{
  "moe": "top_k",
  "num_experts": 8,
  "positions": "learned",
  "residual_init": "zero_last",
  "orthogonalizer": "newton_schulz_5",
  "batch_size": 512,
  "warmup_steps": 160,
  "weight_decay": 0.09,
  "adamw_weight_decay_other_params": 0
}
Rows from block 5 of a small self-supervised audio encoder (BEST-RQ), named by matrix and row number. Rows with one number within an expert belong to one neuron, the router's apart. Each number is 128 + 24 x the weight over its row's rms, rounded and kept within 0 to 255. All counts start at 0. Numbers have three digits each.
After each expert's rows are labels from the 100 clips, of 14848, where the router gives the expert most weight on average: "strongest on" is what is common among them. Only what is clearly more common there than usual is listed. The data: tunes sung on syllables by a formant synthesiser.
# router: router (model.blocks.5.mlp.router.weight, 8x192, trained with AdamW), inputs 0-191
# up: expert up (model.blocks.5.mlp.up, 8x96x192), inputs 0-191
# down: expert down (model.blocks.5.mlp.down, 8x192x96, transposed), outputs 0-191

# expert 2
router.2:132122130148146107129145118165158145123175148113097164165152103137146135098148118166150095107154138121158079166120127144136173154102176146141116125157142131136123164148095147134116123152112139099139134138134104099115137109078155104086127116118104139112148118110150154113104129150098136164094105130111155132183122105128079153096128168107173134132134078141118095162100167163123120161161142104106121079139078144124102149114137126121164108095119060128097095138143128119137109122146159129144155107148096081112133155144152148104123141116134171156123122129104118128105128111081105111
up.4:118118122093122145149128132099153151118148100123164139150135131115119100078108122109123091103153112080078122122123157144168141171124129126145133126116131128173115113139143133141144162156155116155128135126154095119124114171147110126110127136117121170119118150138139096093188178139166155105128096185118180125100137073120122122126121147107100103144125123122108119079144126155127090101135125147154137109121102125120111155173175164164121149148147120122094125141131095159137117101144092096126180118103115142152131103115125140099124102089104143159116150154065065152104114133145111152
down.4:130149168090182115124136076119136115164182120098084134136105133123126118159152124134156100108124164132090099092106102133133143106116095108140145169136132084141113109106142143140115142158195134077133173134116151151144153109142135125166173152127083137112091094118136115154142149169117153107084131134153116137149105148078144087099111139096163132127138121128111163129136174120133135120121131086149140155088076103102128167124129119182174118119132121115142122110116153094108143095127122119142135143141101122101109142138129154158107169122129121099112130135123165115121111098125140161
up.5:148130134101174136145119120103176125123165097084140125155138122182122046119109104119137078109123144170096133134131149143112123131164148100156143161103167105153132164118127165133151069092153150141155118142158151120165136136142133158171143133119172131134077091113155118118103136084107110089139119138118131159098102134122091121095140123112143162134101086132120133108121166125118113119100150131114124128125106142116062109117109122143104094126141143111136143110093140149143096162164143092104113135140109159078134148166143132145145106129163139168138117113108112123135103106150148124
down.5:070115162126116142111123129162155161156119121130184129129156125151098073168107130136131161130080086087099138132115182146121106125161091138168133114121120092159133122106104152119160157112128163130151120171099094120156112154133090123140164065131134115151143162086108090117131139137101150078130128134167120112119112119149140102160086115107131155106151095155134107122116116137144135082135111121128125161140151124130139155141106133157095095140130151130139137145134119130172148118172113134155129076126085128091153140141138125130102114157095134100124135159158160111123114086132107096
up.6:114130146142142110160125163150110090189155176154077144131139127129144114117130072133122132156102134144124105138126128104084135156160160142127134138097104168115145153125150149158117117115112164139155093148117118127116126081112133143150109116118104181124140135123202152138116089141144139145153079113125106117129142102090124173143123165116144097131109117130137162169133106130116135096150117149099103141108105106107126125131139105114106093152105115145109112041131131069113143130154126175129086105149120160137156111157123150084122140112131143124122139129131088136153128114071141153
down.6:132153110150087123103117128086133168115119146098096131068140124152155129168130119136155157153172128148165160129128125178130147136146185135140097089145137115133124121101129118134093135152147129150130163125157080106112090102137127138090109068111132129093130103153086144152147131128102118126163108094124132136095143108092108145160076121121149112103113109149132130097177144109101132109124171151109066156142113096142104113117147144087152153119092151137114117114108171132123148165104143089112118149128138139130173104188174137152117125111104117122132139150106146135126111139119155137
up.7:120142157121144129075103095114121137119152103137111152150138122106129138127157087118145093100142115160130062150129118062167133147127136151122141176101177134131111120120121134134076103113117140163152174138113113147096136103150121139133162124106139199114095113154154114154123175123125103144156138154176144115130149142109138150102155147152143100058138127133138113179117105147127130130122178131148157127156112127133107125141123121097131121118175120127110137136098072113125116115177144134092089128129119106121091134075138134122104147093172151111101118105133105114169135131128118141
down.7:161099108106127112155124129169083142096108143156133105109112146123129146130148121151126137166120136155089126129127090107128134117119082105106140135087174148136097102155160105100118107119166160108175107140099104125140141140140137104123129123136134108121142155126141127143130124161153140142174130072109112057143112147138068182118179146090111133142129124120140105122132133093132076143121126098179146087118112126139136130150106119139095141094100133118111178141139139142127131092090104148107141151206130125150141132128176125154107124122116141079087117134110136140164145107156126154
up.8:154132119151142148134103116117119078099093155126109150119103075084115143137145163121152144080122126128083126150123128138081121124124133127107131161200104120106148157145119140127143168110103143191158112133098143067141095135140135158128072102114089117151153126104137131132133173107149159134105125143155149127123144128140107161130091134141166112093122110160142107117117106130117107169137119115157157121099102147099107195136124136133108167108178113107147110082150131146158147131107133133115133153149156134120118092146150125141118149102124143141185118123100111155072121123101134116
down.8:150132138086159115110171153152125125141129184120116123148150166157140121092138127140135139120121101142157150110120156106114052124160115105110166162142134137088130156116151136135174097129156095113120091176190127159152146132113088134110115122159132075174107124109109120152112078118082176116100128121136121139107101112134166139147146119110116115124147132074128111113088149090154129089121130136112136168110145090116105161121108086140136159114117162149107105143102127143113153156121138137129123132135108139100129150159074123151143115131108126118076108164125120130152114157120157148
strongest on: quiet level; deep voice; vowel: /æ/; vowel: /e/

# expert 6
router.6:132091121131111119130081141090107097124071132072168118126103107142111153188128159082130142132119098145118154125117112112088094106172092140093086100075148137143145122120127123100147137111126100147148094123110103127161109170132140103139071146145132157148104161109120105106145085101131095109106163139199144128093165121116112128132130106144092155125136143107143144117130128112150140115094126150156127127135136134133149125146150123117092165172110141141156108165113166165151175106133132120098146109133130116136125162160151129143094117113119164122157116149097152131147135147088156131
up.7:130112160114118151092148135106121122119092194150119113128117128118111143116131128111107098114138134140116118193150094171105166117119122123088121115099189108112146145132133105180137121170115101109170120088135136107146099137140134151133164133132163109131128157132095081128132100091160072130148142128153147129149101133123092106096149130170143100089128140155125127119111151134118099148095081084130122146153133132118120186112101134131141109177112103157087146132138111131151140130134091130176153143129145096134104114113134151111172115159127092145160092164167152148120088138142128142
down.7:116147164160154139130161158133094156125138103151131171105157103139117138150159097132129183143129125119154104172149081124134126096123135155149111125148145149157116101155149156105093125099143131137107077124120149131110125186160121114104104116113131186148134116091125152140133137145117116107131135078137082120108115125126117200141164129115108106131143064134132146125136120090047101091114138143159083101130107106157123126112115127121147104138097072123145128135085097103114122117120158135121130164096151151120136165143127150188132104105139120128123121121147123163129132144100136140
up.8:135114147100136122152120142089096130115123111119130156104149086110153153165111101091136120137124136140109132127109159143152152104172083131087137177136154123138126132117153151136133090119089134128104124086126147128092156139138126118136093132108122097098130111142070109123133140114143126150120127159129176174147125142125170114128121143137121122124118110163119148124161109162129127111099118068127161108173152086124132095144130117118138148159148166093173123115140152142115133132096113104131125152157152097196104104153083100169106085115065158140108104136159153124157097158121083155
down.8:137134092154140074094132113096105142179124100120169129173131104131090146132097135101126189177144096158127126126119124117149140102167124127136119116155142119125144155113149119129099130096152125146124111103107125121138131137147140124192088122115098123154098136087114135149130116137141147101135146120128092161157182100124056107116117133125146093166201088155131139147067158150146140113139097147119137143129109081146097153117104154129127141169121135119114162147113127149098105101151167116115135123153138136128120123141119114163122166164135109120123143102077129117154108122103161113
up.9:127155103124104114125077118123176153071119130145161166119118124139104124172133149142124133174115129121143122137142099122134107132099130130147147150074105113120092134083157084138101087146092099151100091152066139174095175134141110121130106117154130124128120129132132131139123135114147109124103124130128139164135090122102172138130136135135120124118123081140154091118131114114158112168093139146157132125145149114113145119087118112151119105168156164111118114135131137123137171115140142170123084129109075073128146122138096119122145176107100144134116140137123147194149095159132140194
down.9:108135157089077126093130161075101157146133093106121128130124135137187151092128122131132124141143175108126149103134123125160157154126125150128106086135119106114110178141136052126151126154185115124159098116135125130097142161121122106118139124116176107122141130134130152099132126118099112144174125099164101143123140154101153140131127129162129081097147146080117103110100141126098127111116121130147168136121146176123109146131108142140077083117117120095159129078139144156144093120121149152138163084143180109137113128149161154114096145139127128125129142112136179153125142086149102158
up.10:168106114100142065140146138133113138148113130120113125151143108143172113123122159129133162143100127144148144130109124063095135121130181098146115097105062219103152153140128130122153138145133076108138110147128108124140113117158157107152139136129128096098124147115140128177129107126103104058156128143079119144151110142143072111077141118132125122129141098148134120124118132126133119157120143132101159141146125159137111125167133112122112129145127109130105122123098121129131128145128212121089161146123144121101144173118118155135133162154093138132097121147123142086165110095105148145
down.10:071133149126108082117136141141133140118145105125097142098169145127126149106112102169147077092148183137167137118134060177144147164155165138106152115134151123138123118107118105111142152140155117115156167132107130145114151099157133099108133126121138121125086152111118106147146077138146129139154104097081120121128141095145121127169114120142142128094124153160128206159085138101123137146144157153118136121099141124176090121143153125098138103141144146102148154108127117129135107173115136153115067151116089137139162127111100118103140134122108141064130117111122118108152102098133111107
up.11:114148157136139095112111120136076145099119130124109142206131118114150158142134145133108123107126120118111116116144119126125147118098149134165142055126119091159095104084103151156149111136132137103113137068153117121124134092156169092149151105145125152140149129146100116149195122108154129102120131118108153119151153104104149154098121124130119101122092112135130063073103167120150097113176130145112118127104141135143115141131137092154124164171111105147107100165159172116143139134124136133148155147073127117154126158095098187119115149140131125156140138111133148137119149094123163123
down.11:045135092121104152114144118109138133115121114136157130137084137142135116122133098118129125057143120105118183153142121185158142151141177146151149098145161129135152153094160119072118144114113137140103130151153101150113124094109079124113129105108130108117084110150113120131185111171120126096161115089117134146163137122101129120149106121142164145099149140149141086146116166143131116131092133166146152079126105118105125114123136127113151105152085124122130135134111144125094102145161139125154121116122127083157124150123111109134094154146136180166154135107176100145147145148166102136
strongest on: consonant: none; vowel: /i/; thin (high-pass)

# expert 7
router.7:101173139155143124141163104158107109112092144153090113143166154119113129147123111139101116170115106103130184130092156160118103124118144117137140142142121097134176141137124131118135124128161121138120153127141124140139068091136155130149137143122079082110185103145163118155107096147105079124153175100160105126124106144180127100136116116107139139134148146114129103099140145121100144092185093119074129169153095158132132148115111150145132143116106183120132115126123105152120124151091104147140151112136165125144110123104088107112143119164117101081110109107178106119163161121135141106
up.7:144148176146091111160172143088099133133112122153133118156096120091123160118169119125132131159122126130121124126129114177145112132125111108118094138116158120112133099172145118139115131121142054190157159118144140088071160127156112159147157091156151124155101117129120103144157128084102125128145126106102127108129094136111120149092125131125117133096160135155102101145113152125152091121095144153128171122135101131116130130156066100144150139158130120089108146172108194156102151116123121115117172143070105152135153124123111111151148093096132100136139125119100097113138122167133131130
down.7:132151152111146190093119108111081136119100150132145132167106127109145128128099108151102153158093105103096134128114106137142093123156088126157143142110092113118150171142134110114092139126152091120133184118163104152176066092117104137170152143152144117090167105144098139138129122100112123122093154098155144126109156120144144136134162132100099121125065125127154134102172131095129137118114129117088098126112136152141139116185137127105115120161121113117115141136137094109112143139166164103170131126138140133124120139155156144080154141129131123143123061159092149154113085154129150120
up.8:155117112116121112141093162129120114093122186123137111130161147119132156154104121121113131134135119132079123102086143069163129132113068121045168137127130165163091183130151163154134105090143181082109090140160121123137089150142095141130118117137122130141155139184141134135149094128156130137166128119133137170124110139123134115125138145079149117126116150139127109141115092149125130138113122119114146176134154117117119116123130117171123088111119150105132119140140114140127102148136168097125096138148103135096132109104137174093097174137128108071108123166120118141115180139144140121
down.8:175103146099119155091134141178143115135150149119117139158140150068135145130139146109138141065132144165118121147102126141169134145099130103116120154078120114084149157135132152111140127113116114153126137113125110149097128154114109094150161095112132162129101111123124143143150077112147126139146141144190127111141086104153118149148138138131127147124140117160108149108166132152163150086156135098111139142119125132128151152142123085064099139138108142125129128132147122171066112137158089093156141083094135144128088136122141118117124148139155110147152094118096122070080159113147081146
up.9:161128130156106126153152145151163093130126112132094174137116117120138061136106134092115154139100132117141122095108134134159138087139120107130124127124112104139126127199148137149122141124104141103103133118113118114107104180113141134122163153127099082154105122102137106165147124188103149113156120132082154112113135089161167085081132157126118153113113141157095139176134160133153096121108119159101122142141099131112111116163132106111161130151166115153113154166110120139101145107155120165129127110124116099113133151091098148115090119116162164161175097143174093115087148113111128147
down.9:129080103105130088071140138111115094129113136126095141114190119130123144103127159197141111151152112117160095127145109113129107066124128139157123177108145118135121103112079146123109095095142168143136119125143169136144109119094102113118093115135125153133130088142156113102122113118120120142134158156128142122114119141182153127155120121130153114121113085150112161112127127140145141127119149100156118137113121159137136110179103107147156145086125092144138128093132122136123151171153123120127142208139192133104080108118149120118070098130161155107146102164129117122135131152141112099
up.10:126150094151089141102121139115132104128111106141162143150123146140130134164098127130089120198125175142137113159157126144132154117129103101150164151104141133156128098136172115155110161084104102146138131115123134110141158148121115115068137092128130172122119111107116138132126151153110114161173080106114131108132131151191164125114166126129132150122134131163104157095154145135152152131039104115094147081152096158135083107137129120171103123103082140123125131110132138121131127144132128147118108147074100107132134098137126081126113127101107117125137127195131118114157099132147127140
down.10:098127095185142084137137150186124155124122094088116105135172207102121151151112135139116130187150130128079123094120129146121101164114159118128101149172138181119129112083158135159123077095124116127117133104151151135109100095145121115117127135102124145134121142135112127101119199141089122149158130139119118130099119096105111113129112148073136110124143121122134100128118142167148142150153108132119120176148113131128118170155091154147132135087129096126120179107122115144142119112121109118122113169127123157115149090093130104150149106133090110120160108095107152157135117116153143148
up.11:118159109141126133106126097091142116149124141107111073119180100115156155119118136148084111155093131135099138164109162165137124090163194165090123139135160135114114137121146119125121171148095116104117163138130106089090122100125128171139129099138120110160105171154129089116104125134107106125151122142149123134182121120116140111104114130110175127082126104104120130126124122127197132087128090091154094133155086116125141100155102135122110172124109110156130152081138159134124149147131118129128132128131152127157125162109140173174125163125118167154117117124157102132167093116102103142
down.11:111124144157089155109129087157105168117083115111147117146128159159126121119109167097153148130124117125141117116139119137101146120110151130120134123165140098117153157099142139109123130089163112148129187133142172129127164128122141101142079104155133124109102120145133160124105120115115097205156106114136103129103159129133153157095091107098118154191141136116129124120094114166096094126169120170158207099142121109118139144123142122083119114112120078152134111088110129109110066119129116170158077118123137129138116121159154145131119119151158146130125116130148129152133105094109158147
strongest on: reverberation; vowel: /ɑ/; muffled (low-pass)

# expert 3
router.3:108162169153125154130110111151154139161154150147141128095135104103110144136115121140146132120149129155181120165125114082129140148133101107130111091139145164139128101134129101126094155097096102125138080108156148115147155153153057134129160104142127133177109175120070126121125136165146170108101161110132131137135121101133121124138136147106123133165151093154115154142161082154150141164148146124130123114135166103127139107160124139128129111126116103136095086149106114117120081120097155136164089107152104085093125182087112135093090125125141109135114088085095116159097153120112137141
up.7:135157136122126107126134158110162105134136132164105115122135151135136107157143111136100116105108121112123142156086106113085162138141135132113110192146125114114107093167195098155133117136152106133120120137106124146134123118106112157118117100115087171144127128107125111078151114142111123108150131114149168174148138087107146131151088110194133121140161136154105121147121129123093170121134139143136125112139168126134125094125154123158106160121120108191091074145133147101084135088116099176130148162125123151139113080121055133100150113128160109098094129120138119077117125122158145148
down.7:135099133109109165144113091123124119129113095099125070116134136154133129112137159124121127124156102098103123102097153097101126106130157141143113095118125086141139148118185132111103142154109138106132130153170164132149135120105083124138131178085107142109112107172142114124143117097117066197093142124128133108123143154106135115125138117143156162133091121134102109166137139129096146147139142159155148191126123138093127107128116142106102141097116162151119118131110133066150071124106170142128122136164107159123125157176132128129165153120087138121136185151118149104135110134153085158
up.8:136134117090078162097142156099124174156140137117131124155080173125116099126162142152120151193106159074111116124089135138140125136119186120098117133126097117119118080134140108097136155120143150150100140110097147162138100107113158118128154153103118156139122128117147141143101108122113164083147125101126126143130161128121172121154118148133095089151109170132121119088110096107119115129101106128115158087148101143102129113202110150117113140110143094150142088138162154090135140142152117124137129087088178124123115115095130136117148114094126128151162159127157114175128129167131124113
down.8:120123104121151141107081126116114137109112101134115148084141095135150128132113150135133140126130129109145083142131136122133187107124143136147133109147139121103123145124140137124127141105107162142128132126120083115155068119093155128145171124133125158136079127144165100113110116128184131119126110113119159128138153133119165113085146156143139096137119084171097104156155120114143147135139100114123089127203128155155118123138134076128196130088158172134127107098133125144118168170131049118160149107138134101125171095141135101152119136140088122106149119095170141097101140086121119107
up.9:144095113121107139126121166087123112097133142139165132149127121077141104112174122128129117140129169142176111135152133105129120135091118142111105069105100130080096139138111098110119139127121125115128103187111143131154144124105120179094124152112133152134114118124131120097138164145189118107158143119111142152129110125162133123121128170150150093111145137126122150131121054168112111120103100111170098129144125129110153081118119127141129146166171112087166112136106114129093157104151124153162131098127138141133110142144111123165063179108104161151120064124146119136140144141157140165
down.9:108129111149103087137136126108109138096167119080154147126122127139121153137126143104152127080135145153151073092144118115089100146138126100108104124147116102125142085119134167155147106123122143141069143113132122134126106124168088114094172156113155108104138172110094119150168162133136087190114092126154110120122115174157150150111103108118143132092154102114122133140137165145121136174124146124164122119159134126106092124118146117124134137136112123125134146115128120187118111118157109116118118107155185136148113105098154124105132118113117122139105139184168099168139210116091128124
up.10:143111130173107127176125144076144124153186132141146125123119119137134144154110106139181125126104134168103099146151112131122127121132119175139151120116123141135164088159131129137116148104149128108117081078119184110152120109148114156087118122126110134119111090119124099132162119132112161127157117117113125112140110177118141137123133105177147123159143125167120128109118128113107166155124093133129118121120116037117148136141091110134110156110167133099089153162152119093096147115105113126171126138135084173160150097095116109122139129122080143112150170141105186094102107105139134120
down.10:131142159124086145116145107101123137114125107142130103109104107137162164143154143129170152141143133108144102109121149156104126132170130125159134189104120088149089119151132108116148117112134103122118127122064104122142140145165119130178167119155141134099106103154134137069143081141160138177157147154141123134119114144129080075136128168087085096133112131132069149113112130174134151143153116086149176125106105110137124118134122116125168155122132096149112120126136172138152105106082096148108102114090151134124130132144127168128109142146135161121126111148142105151106141085155079112
up.11:138090123123128130116161129133192115164143114138085153131161133143094137181140160165126140105158139120128130113116109119084115102140123160098156110120111130125157090151173120171163166119097130111138122113147174106183107105123114164090096140150186133141149148129143094127140123136114122118067162148128099130131106101111116088111168106107120125132124150165143110130149097121121161100119149136128114171111156131116111131097104130135105155087154131119131111136148141108149159081133120128120194193114094105096133125103126118132082141127109152139135114131112106134084148120092144125
down.11:167144148101125176120127144140112119171136116148116083136129135160126124072133124123115119096142103118125121125124112137154134150150164139131110128144086106123187138114121108126131096153103171121120116153155143172136133129113114125092158126166138131130102106117139135112141121119127112042132142079122098134097125142146135144146080170127148123134112154098147146109131117142118119171164103115155101113123119103151132136153117138147156134143088137132163113124118121141163147110136131091171086136200097079166111051122163159122082129131091112117128140141106143096124107147137167157
strongest on: vowel: /u/; mains hum

# expert 1
router.1:137155143079109105138105174117124128113107104116120126129085165130165103146171127114124164122102126157091123075144121147123119127100113098115115154119094104122107127121108123159170085166109138120101171132105123136149123123171165131152121148150162121105119103127169125114077149108115110135118123155108098133105145148105162127162070116122123135179120175145080140126093100108131146106085111140101136120131115114115124134101092131107151097099185131126129161151131136106158119175126092147107149128131163126139186098115135128135151117128115124139151157153187128126153073164131130136
up.7:128152124142131122143111124132159130133118149138121122120146082141101068100120086114116138108110123151111081098111128152123104130127109094151126169150130119131096153142192120146123091102141135091137123099113087064135135161165134143157195126170130124123134134184125159116162119100116106094163107120149101146157137123125108122103145085130157138151146148132108150159104128133150151108152104143092116126110139128110062111141130107111078108137190116129157141116142118144115114146189090113146130154168141103158174109111105103126127122160161089126145154121125126110146130111150122124
down.7:104160134124123099141136125154071084150168109063115123089147078126181123142107129114126118132123143121097128131161149097167099124095105095098128129163120110084085113101141150123148113150139106134123104111129135198161129128121116130097144161149106105122155131109128132140165143180085116163134114144064153133102136138129171138147130136103133191127142127129167145091155097122130143169092124153157184125138133111122140141143110118160116150140132103114109158114108133141112116162127114145139147118133063153099099131131136144158125167157103120128108108122105127133132089131154124138
up.8:187091136111104141179096124092140138149155090146095103195162120110175138158127121114127176140129118132121127104143113146158119156114159154071143133133102190153133157103152117124165147079107106078108137117110122137142107125128165145129131127132149122129128097130130088119120137095157140143149133118136127100124112151192133110145119125150108092115125139151138146135123142157120166099141124142184107138163124142203107120127110147126142101084110126103142126148083115113120114135119110103105129137131091133117130069115115102139113142144116129147131160137078142135128135071154116115
down.8:108150163128097131076097094133156085112151147162142120137088118168123114121127100137116144119141100113138135142111112169173159139137076141072132111163106125110106126160137121084131137149122116168151131139091152089118129158162117150158161136127134161111142143111134137157118137165108145100128167152153124121143106110132155111118140118097121175157107105125087161119105116131130085156134120114151120099159222137119114114132122168074109153156135118121088113117127118126132144121108134157124073114118071160140131132115104137144161155100132128129115090107115126107155094160118125151
up.9:112120130148134153162133107157131115090135127168083120129156115062119120140092060119136179126122115129088126165107148162134106122150100110105172138140131096156132181131143148104165136130102112107075127186121143140121114124115128172107091128138112140081135162182117127148128122080165116120113138142143130145134151152136124105178103104144081127150135135137101124136149142138099091143158106164140134094123144155126122131136141111155095139115165166113150137157102167129122172163128087130130108162097128125118136110136132094135098150127112092089122103133151118107155137103098136103
down.9:088171137167139073124175114143144175111110170126163183167132135130111119136130109124113091164120139135146107141124125126108123139105140143081173137121129093107093131101158130127106085108102103150117151098100155159124132156122124082179176172106097113134114143114123104145124118134130133108144094112095116124134162152111100138145132114107133126137072103105145145132097133149134124103126149057164153148113129103125125177170120143109143129135090107136102131092133161153103093136116125151150130127143150129104156152182170128110133095096182143148135140138115132127123148125133101113
up.10:136113158140155117089129143127114124142093109132117130172123123103121163156135148106117138082132132112108084182120127095115144126123127152102129168111114168099094100136124111106138121117119135124117152161098126118140130114115091144140094129133128121137114153113129158188107107100142184132075097123116132131135127156105097092092171146127122115166202094110131144148155152132119130109136116113160160079159137139125101134139133141177129079125171124113151156136144096135136135122170104107125088112170138148109134104120118117150140148106129116152154066146175114175097126140097181122
down.10:139118112126143095155061094145070119115142105141100109142152128109154115109111132120153106121126132121126136113129144108127132147162107090136113102161094144110106175161133133124129164090111134099137132128125105151145126195145138084145141097134137103108193142111147135106151109147149124151145106136128142123073170159135108126180122146145081143146096163128130065110103123135137101079136152115117130117120151106156115123143105150118132166172099120149144129150148126175145160169169129144160115120137127095128131107116156159128109161112155142083091135108115119120084093085117128135
up.11:123144139122084130114145177082093156098166122132099167137157125105117098169155121125131123106115198129111126183119143137111075171139132085142151142156186131123098154128120136183135092110121096130131114114102133102114133081155157120126116149211115128123116099147132124140121085110139157152169137142149138127110128123120116146147117136128111129157105121107151100138128089151128153131139076147144112096108148115132094137183112120120124111145111097101122136136096152139152125135126139117122152123150127115113188138085106149078122130123126089099082133133113126123152109159127124153
down.11:133154146101116156135104105139144158170122120135121144113118099097096154160141148121135140143149141186154144160142088122164082149141099131124099120116150121130129113167100169146099128127144159114168130142098111155090156136147112127122065153118147138112123117150141142112117151091110146091140092126158107116151111138125134109108116151146085147116094131121112097100127111137105119156122105098103142146128146109102152101079126168165175092127168151086149125162090141112116130105175104158121161118132120146104127103143132086119176127161147155136082101078141124163102145112145106086
strongest on: reverberation; thin (high-pass); consonant: /ʃ/; clipping

# expert 5
router.5:152093125085165125100122154098148157110161101126127126146131129162110077093128148158118141166129152142069098120168140164148199169169136125165162140103135104106125109118132197140163136155104135146104122108127164130133124138120081123133150111151131102099119095132117154149174133108135140098147081122087137118119102131102116157140102105102120108120123115121136123127123130135112131121106122117142118151142114110086120104099158136104106093130169184130107141099150137105123146108167111116106123172134128176118149079125165123159142097129098100120126119151152143130119118118181162141
up.4:150168131172172090127135109126086117098157143133095115138151157139103074138115138124158170130140119156105105135119112135118153160127166159113159146154096088114152164139126142153156108162158145071119112143119146097104112117154099140156095103109141096157129133124110133120097145127112116139137112118147154124116166163148105133103081068122125121122148149107139148125146157148118141135129141129107109143120127144155152115133114087118050081088107134100143121129161171102095107155097106170120109146178109130131153124146165146111118133182110148096142134090127124125099107116142114155
down.4:149131134094165127082119131119163134150172131142118088132100136082105166138132130095107135098141165145141109158104124119157119169144092121127107118087124103140120122136109121109106120146143188154089119135112153115132135103104136125135141122138113159114097104127103125116115153153100139106153133154141103132160120119093134133148177107144130145150096144111142120101131071111123173102120149128121175109120153114158127121091077116158126086152178115128115148109144127165167144126149124109121091170111139118125148180129131161157134133099155133064137114119118141175164063177144109119
up.5:133100104103123111122082134124136138097123141122143172124154108113101132107159155142091131108069123095156139138127121136139177129126119140138164097127133142140131073122157145129129125126130128101124135079116136099120152085071103109163146101112125145113111123090122155138127145145119146176118126157102153113153159153131104111167161102124115124112168124137166138110138154137164117106087147113176098131105177130141168147154146167168111142106148086158120109143095079108125093142112120139116107111099113107122112116155121102120119178167144123155091150102135110148176195147120143134
down.5:056180143127123139188093135132104155088100123187130152085107086182129127151126118090143137177137127110128127134122101121104104144096086154145172130114108137134108160136120124155116132141151123118155081149122113128145143099088154080132139132119087106125105091167119136108079131106132133094122138130142131137135114134138103157141130141127141120105111084147081105159125135154139138132135133114166097129106097110139122105099172157151178129132122181157114134143139122162118121155165151178119126150113155122116096142099127138125131091143168154121104108161126110127116124112162100116
up.6:116156116130101132140141129092120130164110140121136143141103115074139123127124120132161095140165140108126176126141139119114144139109156123132138100093150109148154109155112134140138091113148135157105141110124167125120127112144185143141152126151118116137113132174153094109117077101198052111100100090100133106166113189123114158147107119165144086139134134119124134132125072123139126097124094122113153129127094080088150129131152144129144103143170176119141137139145144126095148126110127115128097155111123121131149145172062140150083115112079150095146149159130130129122103142114141162
down.6:113135102132121117093116164127194084127130155104153101113141128152115160130128112133159153118143099115159113107138172173150080119112095145125123181102150116129066104125110121123111140115124122145154118149146126122147172137103111153141122139089095157151126146129157194157125109112151165095152129156110130130089117140150138098174161103076141122118082154143132118104114094136113170142129125179115192147143092112135123136113080135085119098143143089129131113121160084110127113141114139115172146109084126113154120151121153151134135132105099125137115122132114141101135135133144118087
up.7:117142132098123131158110126124099154080140092134155088149120176112181092138147159108129158138123147124116096158115152146126127092150136113138110142165122075117092195133129161124186151114094088136110172090126130110149112148122137146148118160114104145154106139120170118140103121113145111105096119118175148127120129108145182125135090071096138135117124124126131107099103106098124134129151085131150125136134112156109103134129078122130137175154111129103124140110116170097068134148101082098113120163177142137130149114116128150129129136124139107116161108130148133124145177129147157156
down.7:083127112106155135138125100140135096117100121101128154141184138173132092153131187141130132094144076146201124181160085122103099141130126091100136129127152131109160137103127157125132145162135145126121116126127131153068165094117127085095166153131116166138121147100136132131113113157133094133128128131147101081109114155105118117126141120132087160158113150137152142112172141115110117127124161142139106155141093135156140098121120117089117122101108126124045128134118093129127115083133122138169123119153158101161121127113130138116139103111165107111155142099119088152117167167129137127
up.8:118125108123142144113115126116090144090140093117116148131108139121121122171130156133138136190122145174103105107098130145128097128127103191159198075114164145134098149122113102153114164135121160120141161119084162134128151116110099107114090113149136146089136174091149117172142122137106150113159137122133126146119122124114119157143135196136141122145076105121152126120123129127108089162155153119140079129165075105123119134116117106139144111150084121132119156108122149130159123130119159098139116176112090138134119113071084160136147115126134160127137136132101084121124168100132111155
down.8:138133118189092131154127108118169130161100104106110137151125110131102126115146111194130063098115119118129103091117094156156140118154096119109133131135091109114139106127125097114156133150140158182135155121168125148109122136177123138136087162123107123116168154126111102142121106132112165134115176132123135083144172159109071121155113098112124118125145147119167124105096155089123120133129116170152129115121185197132124108143159132134136121112129112187137099084149114117126095121179149093099126107125092106096115116148118108128113162143134139123140120103131151129165143140124136138
strongest on: vowel: /e/